Rows from block 2 of the fusion encoder, named by matrix and row number. Rows with one number belong to one neuron. Each number is 500 + 50 x the weight over the matrix's rms, rounded and kept within 0 to 999. All counts start at 0. Numbers have three digits each.
# gate: MLP gate (fusion_encoder.blocks.2.mlp.gate.weight, 672x256), inputs 128-255
# fc1: MLP up (fusion_encoder.blocks.2.mlp.fc1.weight, 672x256), inputs 128-255
# fc2: MLP down (fusion_encoder.blocks.2.mlp.fc2.weight, 256x672, transposed), outputs 128-255
gate.256:563488478520593554461593570480472492514507486457475464482537450589448411493571515478558540376529454446540458477541470506491491534561507411474470522582602467501572480426587527461551485591567444456521499510505460481491434556511547502521497548480500488533478579517458538511437464498565370405585441456468516424503487554462600617486467425497521532534515532435489477455533454541491529489504
fc1.256:484598481430481496566519501421491462455475564436470478523528530525539482551539578589574530603514556517465538381539469556518522550464498489426446462500553459497556469489536549507467452506469438599532467472438467473562502553527509472523448480461508563579518501472462460468545456525577560450495512460544502493496487493513569490477487454629564535442541538524558445523553473511526526456406
fc2.256:520536422625512495448468490536445450523484505433502533511467605447488444557533529471567493483460449474522510439551423497562546431452472485521447529555479504614462498502554492549491456504521472510512424468542558486501498594497507470529507550455444481524593452523431559483367571564518364470412503415500550510470587597511510567538467457451484572539457557433490493535504515543539452522528
gate.257:447486464540441459463454485477549516528563526467521443463461425509500540559476524536549529497489482513566517468471533493523457473490471496469466515483523506444592488497432598514564470570520440557449494516452468541488550529515509546467455510464541447483458430494550485518471479446460450530513470485545488550487533441501528518426492518552503468519485491509520516434515438524490531499531
fc1.257:527469426506522488486488477522579500526509476409467503413508435537522544459454516525493549484483486511499506469483468499430465522465492449489518508513487521503492438532444509446505479530523530549487491486493400507498499551509532556467458525510527503508535483475510467495484479469448533511526492460567489557489469432494536558447560510570506436528541538493513507493500465474453497519444
fc2.257:406508525489524504520499507400488503531413450534489502501530485469475563512489471518522540496469514463475511526467529556540498497549560478515505491459471467529472459468494440524454571524479474571458513472477501493486515467523521503408529554518494492476482502486550534466493496481462520462498537460523535522467554516483508455484497434518455487484552533528473425508516506504513470517543
gate.258:463424550546557538552448471507553548567531468388609517528422525467533470491516591441562486607432536515521529494500540513526523478475413398490528477564422475443585478516523507491468564486476569564519492574547466391478515589493523420423556459473525475553383419424384607353565474555560451494463501530437418498459399494449552533554512527461480508454457461441470518468392587510575466553426
fc1.258:477513533554499422450412518565594552473418425579550451569499561496509481503536602487606528507688493472449538511549535494404391465570506614466395477570537492532474413525544516539555469531455502525443452487540563377442559452453499537458435563552509532521654535402440464507525479523497566470496500521425529533546502466454579571480559470439455491463372481490459581494529528570510507424512
fc2.258:580494534374577576569469460548482546450485565518424481490483443555463556532519475530472534470588522512490514424553533602610437533564471462376542438540452417450470407525410509535534471437500521483618584516632459551475460462536508529540449525574460460520544471583596595570486501517477408525429454547490524575432542512521469445533445483473411548438508409503516547551451488630414431517565
gate.259:509367465512540471412513481507419533486505531450588388541522545540493521464501414377460528468386497465482508535431467472502462476485450520579491571507472460573485515503451516458556565482539455499474553496558475501500457464473578535454533406481495512424489483600497490557582517407461546420635551551601417485481420478509455578497581516548606589500475508427626544481441497467552515462500
fc1.259:525433496517397448532492515507573461443517532545525462546508501493525551560508425497460432459509513425439570564589420475488485569444501526513403539560459584468463383470501543472495455567486529534550452501536579513426497437414554465486443485415492475487557485551550533430560554454527362521465542470576565500583596380571517496517604451409481401487503432582432505487459453666532535425490
fc2.259:472428497530544542442472485585448392458393560471455508507534594456497477453581465550486503582426484466478495528494540457476501496497581490546476478522513445523478432452448562545541453495493446432487454431494481501561529467540487424488516457449433481542578591493448464492430467525614526548502496472470448510494453495519494562490428424494550500480544514557503548459486511536580503496518
gate.260:544572502473480516408498542477599365574435481519573422476504347528547539534485496432487379517485544460477477425409538562431509473574493501455493495348438486486569328569530440488493570556505489452518597537357520616451531445390498534517528463462451516501517587531458472543516562533489513412536525472505459453563610525656476430530524482537524524457479348565578473523459466464428508510404
fc1.260:434499546516564490531438406529625408613450581518544612558525469523526510515604518388471510491390531486597527602487472541479471541512532560585499552349499467446542540527475481562510401522574523414708460437401464437414498479494564449531487550538494510510421555562546524387510551479487495469572447547534494456472443515548471444534555539455444437516492501521595450532625531370384533484507
fc2.260:436512507474446546544489507531573476440533502530490526474515544507485486503518489472476533462460554496549521540585453435474499558509590500487506546406402621519531448467592458505479490498526505508511523588461431475606613482573554705481567549445486598494538488425457502546515455618556458500556475489392555528526498488354456618574414485513534561507496531579649519467428559469488504463430
gate.261:424499459424528552579374451561439588441384481549456492457488443569504517497501465436591429545563410443493541575412419511616508479533568490520516437611530469460481430610394415469449504485490464455372498482551503498575481407540565503453493514409536449403577481443356477511444432596479502536572501512491523510514551549490505482556532404570444472442585445463446428628539500445403440489660
fc1.261:472476282427452514443437528527535547601376460453552451554477415400497420443501464522647470508547473621469563522432564494513533567416429493431514532520522535535585433553345560509497542441406542577479496467455562447509492503526426473532522492399468515461505564470505519405492491449573473491566545653512458461467405498554501528485501476495537488400545505491492564488536514423430392476580
fc2.261:441448452431475584541530463470660506559468339448541452503649390519531471460448550540520548552591443548555529545536507532512553612451379603400569435558589530439600507566402533457421484535469563427523525551455476534481585472511480463397571458472453569475491596508443621508392507485460519509542519536542410528483353468538482544561508502543501374543440565430390532503513408513429528523523
gate.262:560535469513556567524589503480530432513492435564431530498439542441465508434485628428486562523492492461526580488473462484448389454507512436470519484400539526559412530586529501494505385507409419418421536390494575387437494481535496574473550485472538485556532472445532503533333438562482465487489540547497454487503506509447475501446526534532483520398496421470470482491585503353447546496512
fc1.262:479536444478453579435479482414501539476532459456450559561537555514525562522516545450456506469487456537460578552461557419416515462501473546467516463396565532519486486517505603460489511537446518514456534383501513553460453512524551514447519429504533451447480444494480469573531506570464502476522550483573534521500459492427593498540492485456445431454474532506523492454515505391489528595504
fc2.262:442425427560434359514494415529590510519476486608546464601641506574538541580488631483527540403495549549539520445623495446579470448517469525509621582589358568574549501461581473489490533514546590590501540581452401593504464533568504367468574414504514481584553556593496546532492436472571441476425480475582424527529535417474489527494568427495575444439503543443555402496526553546523379362495
gate.263:480568541607513455587565391488522527543540457548501456526525505422418480476500555462461467518439526486542461528495502512418500491616459479492517577478507437525567471439376528588513481461458503483566584486538473433462499493470468498560430525574436490527497520627540495458494605478514455523500493488470492526438474520497459543458500530559545386507505555461516607524527471516490528565519
fc1.263:466483501445506494484479510479439527447474554471532511522474475557499504494514431515548416473409464492508452470455442507482502525468520557458493495490571577453553548508559480495482535504565449415407488551495555461544610535476509559522488459538438535498472396500520582580589462548572500535482503488413504489503493499462426470472521442531510429495577362464458563505501483453508476479510
fc2.263:496504582554464459495548524552509465521516594545494579521513462505511481517461435551578446526454472506502542460436469525436398398492555490445519438442483546504490520536533504505540509541385495543525453546541530548515525455510466517386450509573466533517465417465559603573622411416416479529550456487522502505484448477546464507505438441484495483507523450490528497525504461501455452531464
gate.264:562473484509511576396395453604456466491535478447452511500552493506521445555433603461423519527424489483370573550530464480512591514450606473545457587594525488515467525434446391632508371508500439527503434581536459575503477616338384511457440496463497411563475661471484442462427509445521485431516500473534591444449525455625542564616512467535425475590507457452465551548461542453449564513466
fc1.264:458510457478490452605463499454444487544483476437536467550532354461499432487508528474567471559457478456540458511479504555550512554507531416448517486607549532472465524494474571533445547466502474554511472526513455504474495482514483504558560488479446541516441481527474544433582485514508464600461595434496518491471514522468490482530408444508470520449545549539520527417489499478434508504546
fc2.264:491531516482467493492461507534522458419588453499470549517507542399526542534594496550527516493531510514408514503547459419444492545484514515552499485442504561572499545385603478576473445524520495521511509406454491435481606447525439485545511371497440523422570494501451462392465533427507524557451536525479438514508618505541492584463516459543538531478449467533444492452531395535556476463492
gate.265:517433459527425488561519514420531504489497489466517420526542541513532477580570508539474450481551430513512478473541489489512582475554540449550524476504475458491610503491446470461522449547560423475430449515546514520519455439545566493631477483514575433490449575463449509519511536652443505496551540517444472523481572402566575464456502561486530515515488630459556523445437440581561512469515
fc1.265:505518480576548434450557500491473512541547444502465488489495438464553479546462482439506500459504529581433489512559542506473541536496488505553528443493525593525438467519527576521514508395489528616461498581479586470523532464439538522551483546495451450526460533511488484458444502464481456506485511477510520576501451516451506390503514531463437554487549456541507546511437530515476542476513
fc2.265:494471534478506480416498498512386471534581551487548495522541451525516508524519515515500484497527468466481522532542448490502539579602501589401429419516535512585523466465460442486481509519503459504545449463503458432448496473573540422504532433543423558563433561519518530566568450517513554441500545479390439549542548507523483470477497495479487453520391513512524533540511517447491489478488
gate.266:517467480412606558464493519580447523474453426384469530515456516526473529571537392505486545470587486513512549539526562539470487527581465562501458458492433458696492484493592474582468594525518490468578518515603457471445448482522459572427374450518434491556537496460506506492470541440448523422547531505597477570450487475485543528505482509547534595551422542435487511486557544461504407487492
fc1.266:477482452561399546508488566463531508562455449526520500491419522441564406515440543500504429431561516595533491433543379461494428484521467496492476502517397444505606413534553485620491543535512558559526452618463479491424533466474502522590479432514537532465497552431516453483493508441489363475506493422465496407472451445551611467558521553474574549542512588499545456481536572573594518462474
fc2.266:507462483468463379554512553468538591523573500478437535612538426431412402468553471475531437528668608494385547386438471572406477531454511535506490544470519478507498492507565543493496512424407493415392475491555535429482471451415560492490573545589422477485522509349519493535580488430447492570414503585589491614547575553449534406413375522575477451567498431519537475504464512527584445520501
gate.267:493473498533416493417503555506504437465461530504600381476421469536397495538453506460537400566512501508547438482477550484514451502507514519447483560522487532457605521569492429492561486558468443536509455480529497470512487489519447456521453479475591412431494513465477478524501607475598491548449477491560439562444438473526515516476457496513400540531509503550512570574444475504533445561572
fc1.267:540503520454527501546488456491522553573517449475518586503605504499476426439478451488510500435495471531520492551446502515487530443524484525472529517454569429495471481464462478518444495502588593465490498510465576562528505509559541428526490554513496551525451456454524471526541455510434542457528541494395463403435514510518487568513557526517549494485481514457426495485517499445505553477440
fc2.267:480506499448428382489515523537509456468452554501513511509604460494465542498430520468519476523483488474502493518471500541496542497558484497578525477494487510471581557477553534509519496493579565480519546510418471469481509508493454471556496483529521535411433513512476554563410498442529530564504464487512514519456451496578454443502459568516451486501545522442516458456532482563488546512463
gate.268:470461600360530378495406576558392552432576444543629420671411439534560537477514556509457550465483509469476482564566509549557520486505544482500499489565541425462529530523490579416379472504498494602536332497553495506549437519530479358568551472600475497462393491593455610558475448567472541504485571417412522430453480521404502446593471499508438482480508530490511441579421464485539457700571
fc1.268:510487560611436508462479454533468552612476360492484374394455476509570516523454562526527344532524559576490518575576331578418432483358499383502568473395521485456495467520499512549607502428542559460534560347544557526457512486513483542601548493561458491445452421463546568479507606430520542497498435355536451462480492422525439573439492528482464499476515546481518573490520465465520474409536
fc2.268:533453457435423538524460504551503500542500481432548472484532424573488491425484460584511485476489471395441471447567419442457439501486495459538486492517394615461555565471466506642557520533604525567464458566432472468501391423572531409586527506561422463457446647516533539425494511496498460405522502513446490460512437511463493479420448561414593426443551480531513520536551548492548528488509
gate.269:582568453490472513568471574511609519413575477386481415481514530420587525480578484522541404488474507463518451430458533545473445464579498458493545523506473501631460476587472445524543439503437448420486522494585506523473536477538493474431564481488492631595549460443520429558505472479405435396458592474542590414355512441469487564415491554521609497414456583553586574468488476616473476528452
fc1.269:448400553507583556594510455410420572476569545391526433566465450528576410530570485468522607542490417450492516427429474553577475454564439509649573518622542496496470412396517489541402480332517487493517556515478482545540459507480555515539508526605468565507484563484475449513537466504563415521560495529405568438494514473497516500474463448509435477368391542543604504454497453472486468420419
fc2.269:492451591510460499443473444451356368487501536506507535485547466521484546591481487541479539527539494529481575461531524405538465403569595474429488516468546400445479525476512530423542507510468555480513547650513449441545537478493556455482505513552575465486480593589533562552562548455402457564494480403472513572568499571495427520623441451461498568491500439469454471655470531569554501553413
gate.270:537429453444454540485496473481495471518426464497554496427488551530491512536550477525421552547555530485513502476509544490485470493504561504474514492595505482507541537493560421482472563555568439561496501556484504449416509536469507531518438580460414532519448509426578478547546492515487498593523524456548420425563605485499498500489533480424576498528515483448535488411509575494543454518398
fc1.270:526535506540429539509498532563507501518525593559463481396524553505485470546465472475522502494461503500447525515474484528538490472523471551533578632476519571474492376539513518436500424532490538461497531449490486511522437524472563443462443552561517462573566488471490544498472516475457461443547535440497491515542434442504548577563524496511493491486478467467495493460478478510537529469362
fc2.270:579452485541474518547519483474508495433641524526516515450433520514472497547519447448517501491467473493515538535468520558471581551507445507474469531534509456494425515552557515518489462550487564475440554486568462509486478438462439487498522502522423515542558452513553453538546467483412511415503561570487515558492537450530450500511562465508535405605478485424455509447524490451430463445517
gate.271:424506451484527542455520565626488519434552400485598514508482469464514508534550557460499450504550609408559473533532521562429536505547515504484569504554503492457532432388551504582558531487501494483458434461587460530516516475508485487578473614504436528421486575521596424451610460484527388510413512433583471556467486494548493514544462486578499474516445486532568529544552570457503464466504
fc1.271:509528433410511524507534572588499397522518444583543463435550521527524426464523497393467499545461554488589546471487436456480468514489574490520614506459529463513605542419514535530454599497508492494549489484598510620532565495544475476402401453559432440471507599413491459572509499553472463394459530494488588488509479425413496560417481617446520502551411495470474495564450538522560478494496
fc2.271:474506458455540485470500517494542523515459537546508540421526548465507538473579481462526518471494496448588529433452496484533491651484557482497485523554437416559429561408523512493555529434510535544563494576490466472487528494563576476444498512542540523541498451491447585498578603498519537445398509426499495478510550508545445492554467541464439445444606441520420455470441445469508634535434
gate.272:431517439461483585589516586565455494448535514492448459515545577489489404557560538536436524455613558427552582558484569457507503548529434456485566495457412417477459585418593519533468500519473621510516456465478525467470454526518378515428395574457459614543578464499597452490318470484393540561643557493467523576483470531573474449536571575578385409512536477527537456559543513558561521571373
fc1.272:499511420517479441435445503475665543390505448646491479419575466552566577431480596619473503550388483537500429425472570486465546528464447482467516400444612377528461447445404563597576504543547513523531468523540470595476543463489498450519492555548403617488504594519433453423477401411421553539601466505370461534487527424413405539387540495478477499530427483452452474496501451514468483565470
fc2.272:418412502521578515594516481415534559482438438534538519524415543501586532474454519514391588532489478480500451426478550549470456464511539605575480431468538481504538480444473596498519393419457381453524396526531560466618524561600489467448504536481470500430464477465455386487423439468537585659719485529451556444501474454551555456481501567357436551471600496471443533426616538519484461566446
gate.273:543490502372460449498481385528498432443485474461525475516450486546558514587558517514558449545452474431455459356509524474442593535516604595395609465536390430466445461418567459452454457517545549464474470488618451481434531431442380493422381454419558585508466514529483494418527488522444540475485461465468515487442396562512483430465513431622490472522579547472479527601486491485464499521459
fc1.273:549525527530544500498543426462514513489370487477550502579475430479503500473646532486431420485510510525500522473558498473468563572463465439517541488522477430489535568507565440402464496508476436503431473470512555489548569517452520595516491435418566510501459553454572589516559545417612475476454395492504414468495470512418473562447440555508455508483414394543555438450451434534401455461485
fc2.273:526521553453529485584511577548496456586405489317406457480513504398447436439436497478401532588484409547385473452559504468465453542489600416483507512370485447452525523482527401635463425528496537458484480511550505521505564492478532478567527492511422469482496457529515507512468465572496548453472518462476512514455462515519439530462493511567480519545442511525435495507514431467505547487489
gate.274:516473450513484481531462486587510427576450467512512454417508530487503501510532537548552502548443507453518512442538531503460498543486433559523520501524625575419528601448508550408412475506436503500510447489526556487456437522462459572486563491497504440485396517552533440554549448523495515423497519497527517521459553550378536470616459574512516512439428448529587545521453495471460480440559
fc1.274:493483472543503472457554434433545484417500559469495483474539492555523452559462451538455544402474577551516506566579410537415556482516497417539468440448496486511517508487440464496575536528605557549415471509488445611546495498457499583454428516511528523538556389503531519439488461518585446507523477418478471487543593533510552458455563433507557479578466491445420448499502463514509469530434
fc2.274:537519480491499482543458547429489518503478530536531470481431430488457465478432507437518489557419478485496562501498631622475571568511529520556573500477500511568545604511476485536513479526409430484503506515510521402510464456504440542523545356469483544582597531466521467602547412469503541560525505494455471489561494469514452436505542439550529470432470545466515476495399620516444513590465
gate.275:443427434436489523594279520410501635569507492611507448498503657465444455514425461534391567475530526497492494510505579473468518558488508413486567493560590482588523458463472495531556466459483433515524498441395556572467478571461548566481558492401406482470531451546484515514476490557388424483540522454540495438533469407419579543589538509547518491550507499422527565499534555405465425466457
fc1.275:479618460455379485488492535549519575468469470527527486580371423408482463442571573541428418495459463418442478444433493531391505495530575402463527427598525461440463530470608526530567540465477563363441442564436471505495427552446501440465458472556471428522540482536551436430487542497471450534570513519450511586490507568557483457498568455554381403523503491478489520495479557488546616581552
fc2.275:436647434452473560503526532526506541496489442512546528538579462548496419495481476509523399444555500537450558439489494528436462517497560558523514452539431533473535427425560511507561478533502483501531459545536576555425629444487470582530512499565495518493462490503482528446442641481487501527508527451515613507468527416524528582563453571568485497571552510476437489461523490453457490515575
gate.276:473505536481580552525516399422474493618442481506501508508479515450555509491509556566509496513355520447518526505651564530483474595570540524525534576496401444466527527527520543442525564540588428491547499546573542470441514439499595540508551525527437500517471492483455460526493586436590424497560508516536530487529448526564586508371509588518480526487504470483535583459480559493546473493488
fc1.276:493584465523507463500509605507496473472458406537519497477481539528548454500517568484532428491533525466518508490489525489460432466546490457440471577523464475468544451474503520536429624582440495539470558613515492527506503517503476502445522539501525541469513397545471530490479484504502467485541536540500487508434414497399518531552595451423550472551515501435474523516487482572570574464535
fc2.276:493499443534437585452434525514429466488624518545557532536485572428453519397538514477489456482571484454587414543540543603556427521468435456479537463552517498521572541524400503613511499521523479553536449449499545435517467519507488502467515508441430450594498526517511471556570495469477480472509569551460480561485392522446530454444532489467405568441435570488481569459560517471427511493571
gate.277:521505571471507487468507429512551442413544496486544494584436467480543513466534454518594511545507611595538531517548529592522501571473450468540482596451477534470519467435485615417461493516512500556521463457562447506450438476469486587522392548449498448475414549492564557574502436471532383461527571500528482455467550521524486546503512411513458571497429575528564336432504440471431471507578
fc1.277:541478502603521505512404598441476613465458530485505532470482452524468545530485543444463520461548489457518446493342522498518587536499533453450492453463560518531550459473508440598505474441417463505402551509530511547404521502539533420455548498448541530528521514411360459494520591538478483478500495537495557501517514522507417491527522578490633536607533544417567505565511548508379513389350
fc2.277:553509445523512582467508494500479387536514445438596581562454433362502451556465408521429551517529580430503585390450440538490518637451510570498483431444495463468524628590480496424496519549531471466463477534462504513542439601541527511461579481528531518523460566508482589589514666556573448501451461485417463528532426478481417488489614653583426554417600566525510523503540467519425542448452
gate.278:505526436393518514446462520591537510583577503517520465516390427480511591483607532485572488390474429493568520387578473448538525514447530432544492490503481505565436565464470545521474506457594532554461536580534366489469452575477458543508433443530438554566593501545514478495461489392528531571460422566422430502432489515492545487489498554431403533444534554551484478487557469505531517542547
fc1.278:425509574533499456593503516411437604445441498575446558456601521566458490493524483533482590583575586512445577544475533469395394488508524587475554390409481505454540486429532508526475522468460487520478524431478594489540441457470529493499479572552507576530528450391523446473538550550456434508557459382489560481499529496546532507576481468484533442617446374479589509559510561531492561465508
fc2.278:416467511458504532499472512535486565537511454532519463522389501455530449494527507485570556523578518465461544558518508605509467485487605516561536444422485552476512561465514474506470597483396573561459528550407504517516494492567354520462496505450426501514423548465476452565484528557530508540347490582499492472448445522542581450507556474458509515467491477548500634470502479457422566459546
gate.279:518516429564612526440456517394433446490520423508548456529558577461472564468401528498546583460446632505473540512487479534453425550472538489488545435413498425525544550499506634463495542451510639479554463535489540498454447539408457478571573469499450452485441509464467509521417395452443519544549485473398508543432508567505536464493534438404482551492407480473374496481520552512507448525489
fc1.279:576553488486574573470506444474450495575428404516468562471483502544562391528513453526562477486635461475460531538527521485530513472451458506465520480586445563497435500563482556521499503527419556542572509553536478498502449444506470474581598538515489445488511511506475513517467537462446562433491544508558533542486497464565519504537481489547412506521489478442575455487443535437503431506490
fc2.279:481509542460555569533532487441357456566447564580489479479534550498491505478487518486600434400461494439538481561507568462471494417505525493476433481471470502598517577497535542515573541533463517473517473454589380554562459564561556483491564542489521529524499496432591406473444507377516553545600537461454491428460499488517559443443477522558512382440395400525488452564535455442491471512546
gate.280:547435505508459418597489507528531434510453429524357438563447562525440565571450422502524431431533476378518537426511567484471503549558486523450611496440489539465433502454519518482522448471508459500629511525538514510400420548536510495467484453489539501509554494528510550517511594583493559458489464536449510456483536464523527546490498535471608498534481448415512474626490538499466435471535
fc1.280:410538529501519523500594529479531504530529452559532597469490525528566453497529491452546562504467586575448487550466416519557525471485459533429458360541558406499487443533453460452463623468477522542491492455514403401470514527539423407520506539457513562474454497538504352542452418461499403505498510447507405438543469500483552572580421439511490489491531507525494493571414469475492565561420
fc2.280:568481494522531398580424430543452521576427476475577477477657493525541561397524443515448493457539636524475487595381447579486593573418533497444525500493469485503523524513466420510513470459491535490480523488538503461455491469434391460496600519411496387450543535420509547470519522522449495498442553579570486552417510437512489550549591479462398435553467506484527463385517511457578566438578
gate.281:497529526416545418474471498491488514449550607525436499562597574494563521515566422540588526544604501480465495483403550462471463554537502425431553496453421457532496510522573473496494537507517550465451408483524531443529485433477508528470464555457494417527453532545417452584443567596540486486545546515492479513465545594480486434433458505536505491518542476442430535497594447496474447486475
fc1.281:477554484473527509495594547463524532481476444577596498475474567554563491520501577403424500494505522641587499510465477510494425572497506561551421491549601521396571481461459600497517447479469520483528459498466521518513488525569510498477461623477582417447474549491498541489427506504455512450473540489505479528449549490500473515495442484504528468483513459517563461566503538528413502437473
fc2.281:497540526467513556430525509511554567411514495537552529454527491527496491556466510469430523470400511510514451494473413435570516568518555447445549459438543487499502396531455542430497541430441528511584421495459604476494515466462507501436494508495510481504477518493542481489480493446605539540543534494606438504495590487498465514487497428496493415450516484460513477534531548509513514521499
gate.282:524465478514550533536473483517514491493472473480482447501503593491549443542518523515549512438486487574508467560571535538571576496467435551544540499543500476474446580471519462566426504552444517478550584551461472502422578463472467489551632455549443503511512504486462561490625471546475571411610509422541508514493503452527497571513416450363522481489337443516588502472460529515423483485494
fc1.282:525539492480542511463428518506583544466560461522436480518461649484519406477391569565469540604528469559566561525540565440500500450428539516471447512594453534509480514570453501466493506578480514440532507516492525499502442496540478463582533482568519497505456570540506487518514544464500540483501522366511494475466519394544465533509442516497530567420479479480516463568403490539419589535501
fc2.282:580523487445538444563534531583515521404484463427549440391649506486539427432457495472488509493514490532476525392447464526508487469541453462508437445499493509430518476564408526505431543519463516503551450481468476596527505540566520489470516502486492473505486518544571565478512516475539564482469553541542566492451462505494511472488459487480534533439385614544471471497562498501465555487463
gate.283:459591434485542471594469421480535456511411504573580558538428526517424450551506505471498573558547494583637474544504618468518419485509495524539589482636516472481563425444486425463491517494438451474577488482528503498584543457544452511398554492524453526466502466519509528523425494603442563547512453405548525469385489589582393571548369545524464495410453540427427446606541565608559442386453
fc1.283:513519433574577514463600600524517423461492475458394503508470472553460491320574613464492486515438547471487543397512434465537562416501510505430417413503552474452460458542511433557452556429491452527441557462428580428476548414490508600485536505485509401421553508524505525499583459373478510442445455524495502528528411455460491565490445456497437478547458518537572594515549502587543452520612
fc2.283:488519525429479484416478475497514505615592493524390385525520509566571494524517441467578504439496581547567456408520424477453618485519557469445562489530545414527423575604514489574432453449572513469483522537527566484381430507526473432496506450471489438570550519540458429464543420475517620528509514446509450461511470483511502488453559523538485555533560441465473483573517586580549538581522
gate.284:456499481577469503482437588468507468465563502507535533563409472480546463506479524478462534517510504450379448508553565493544528498429512466424496452502632418530492417431501381466569504495542513466468552466467555592489521435520504506436523544541456540489537582504544492388405477496533380503532445548405441495512536573512574546457479488453498483495509457467547613516470482495529549491488
fc1.284:379415562434489580475541540477527479479425474424494510489531455506463609516497532502368475463427393585430400526478486560557519443516450512597475416422462525459516582520568462409434449469516497456541524563654552515466474489535486445495520494556492442558543455502568491524464476474517539500426614498564586481479479459500466445444501378550546553511526602556440425538494447529534497501517
fc2.284:431499478522547449481523494523531505537564441606549425404445512464452508541474490421554511447522586614476516524402557532488539496537453432483493487534502537551492511430520475398527401444433439571393566542494499530472557420475565546537494571518435572521516555525515418475528552565460480396494422568376482564525538534497442462518558581435549511581569614427578466567465488579466434503414
gate.285:519489549532588529579502549458506467454522562483534456471511436556403533491497556452467488473543477407510512500507501510543407474464556535500519486542486457581503497475493485580484461558547447510522453412456533565483533475452549547487490500517506535564424514432479487503516535429506477471468464524409457561487542447488461512563521479507474498564486521436462518598541572466496440439510
fc1.285:480484521425451494465496584496461537533495570428473491488543483461567568460531468507514411513521565461538509478553478469424432511546481442524553549503560517558481551516550560534466539530551464442449409465426515449396509539512478513474474511476529510511557477521477534540475473454495538463537531514563561523517403463481508495503490501503565503527508556462486521498453483549522501456473
fc2.285:469526514390465434510469478555445536532476479426517523450534464574517426505332496535462540494467538511504503552542428546536634559583519484468512462482452477429440549533567550420571521551412490440489485547497510476520484477443550515471540478478452498523525535541470497490479522445540416448562581515441456503424521527504565568515465466440509529542508517558451516449426581496473480539553
gate.286:494462560509482515521545508440458482533489525545512521495483512542467497473532533489497439493444485426494582456516492460472485555580388566518486584518480556474431546471571508428492535587473496447509563465588529413545448593552514468454528448491480581548536569446534577596502555518418482526423479433475565621559519516521511481548474516472476531519515476408515515491484555449461485501497
fc1.286:540511567545562387543482461515435467437395525559436490524484402434523564477554507654589515545554507436557566486479565457534532547538464517411554516561528504504474557528602471456521499488522503535536534523526455422653487494535519436483456415430514553572595511453538522542498512447469570521411454547525477594521559438454506504546610545509530578523515450546504465531453478552418517537495
fc2.286:392425436547522585503536491540466516611508521602471448505488558473518540499488474414457531528460558461422563501520522522515472482503526555545514460473520496384470406535490438429466473529444428544471486519470570475584491474507470425485503541518549543506562521581440468475399492449524466501482530544542539515468465573538463502476481476433526560564541454429522521524503467433514443471532
gate.287:501415497450458526503515550586569446525513508507471480489501519512550452590624390482466542447505495399559478482507421424558517565527482576551487447447450496562555481505487459562485457488323487474579509436505531453537441477460418452418388496541543559443472518426508532495462422462587582563441511465429510479560596442481469501480438413545564507402583524498457441530489530501459521538424
fc1.287:443576480525477510453503486462490480499495549588511506513505522495541512525550484529462522469552585541497483485519487404392504502515447510509505446460547499472430531475436492417511524568607445511452496460528511626403466442444482513560524511545469444457370439458499451448426545583505461459561555529398558465481434505550541528428467448475541528511540511572515478415489554503574504578502
fc2.287:604478528542542490553495538438493425629607520487455451526492569503461509425539464415533467567459447479474469464531496592550485522450482519429555535539438497517432548408474581495467513358643526556502477513529450539461520541598575432481496505452527440524442505522447559432538493550511559523503528530432456557501503539495408461529499558463477670518424516550491430536538533506490501377504
gate.288:562528377413480581508591616545529436592619546568518529472501457494505440563502523545520443437527524435456510358561502437510507542436592445432514490427509579528594473454565527451458530493554495519503456579498458484421527466488539469519500524506499388582421497517499500517488583472458525424465490497470526507529575536438536511561452562544515537487640486560486505487541490523519513540519
fc1.288:514440456521531512488571521523624433508541517426442426502583526554484434552498478507559460416553474449501509466474492505519426474473433474462416489492494546474443601598577493490583443568527392525537486591464455551433491516507436468548555434464560553483489489449529406469514408551476531500520495467535553520414486479489481591474572538498483608596547522499534462454502514593539437446518
fc2.288:446563508565508483440463533490441437517498515465543442546519425597480546471477542432443489533509500550534406515542467532455474514468495425432487507495529518510556532511517498489451530528544391518527494479546476532517497475494424530524419542468573482488521537481557465421463535509512483409588489589475464537507552514471453484558489511528452493534588443493529511525496503428537398504482
gate.289:476503569585501397522419468497496473462498507496444578484631503542483447508501445425531529403470495473465532534487513512490478557497536435555518540497463397472564522492489435430513473533444481474483496472500469447465555521529509422525455492513508510460485461514553447445534499497450470574501436526476544517493484469518439561473490550478543484523515490501503547564541567468438512540532
fc1.289:481531553538547496451470464525484553472474568518476530466473501536476457572519433459527536468466522493451536527464548480482446478418524464548616553485464381497499608524471469501534503474404533474487530499466496433495475469560512484499415412446511546532510581550572469533568494481526443510503505504482515479501496449477455534514569564460466557495522508480533465480552598473477483518574
fc2.289:415482524519513502501503490543437449559618536518478531439408399539440553472459495501394387503449524556475525552566477485529496482473434485435594475522478487527557389451594505534578500469513552439524506452532546531491554475534462636506509500538572456593526407521451514476525434513584541501534609524503456527580549447499494528491500443511539456446524557546492559522443449464478496448427
gate.290:546528527510531436619543464468486416412553427470462316631560582433457509475575461509475488453452476411554585480450527540557513638455526519491509443423533523482505490532508558395484529623452516547533415545400608486448482521493500487441494419494447518614581511491613464484371552533459515584490543557448470564482485509450576504543543571439513481484459548514506450528418405538570554432459
fc1.290:468495552448486524505619450498480511548405524545450513521536548504472490673401539418577455523613590544575555502532503473457489553528510463462528528503520656449479503465548442568458470444489472583467522471516450574498467484522594439527428626414459460629463519475405557499572574504426491452506467456501520520409495538572552493450467443390483510442474379431523430543475510470482484434544
fc2.290:457523484537537456453453508458440606498506504498437566568480539397460474469451508473425514509667538547448478501410560508592525463564487571581460491442552506495504484504538492529489495488472542469513501534455514551442458609574425488659480475500549497487539524474440490519549480511596502529566517527452498469570479511465541458480512486608414617524447428498513601419552648509561563460568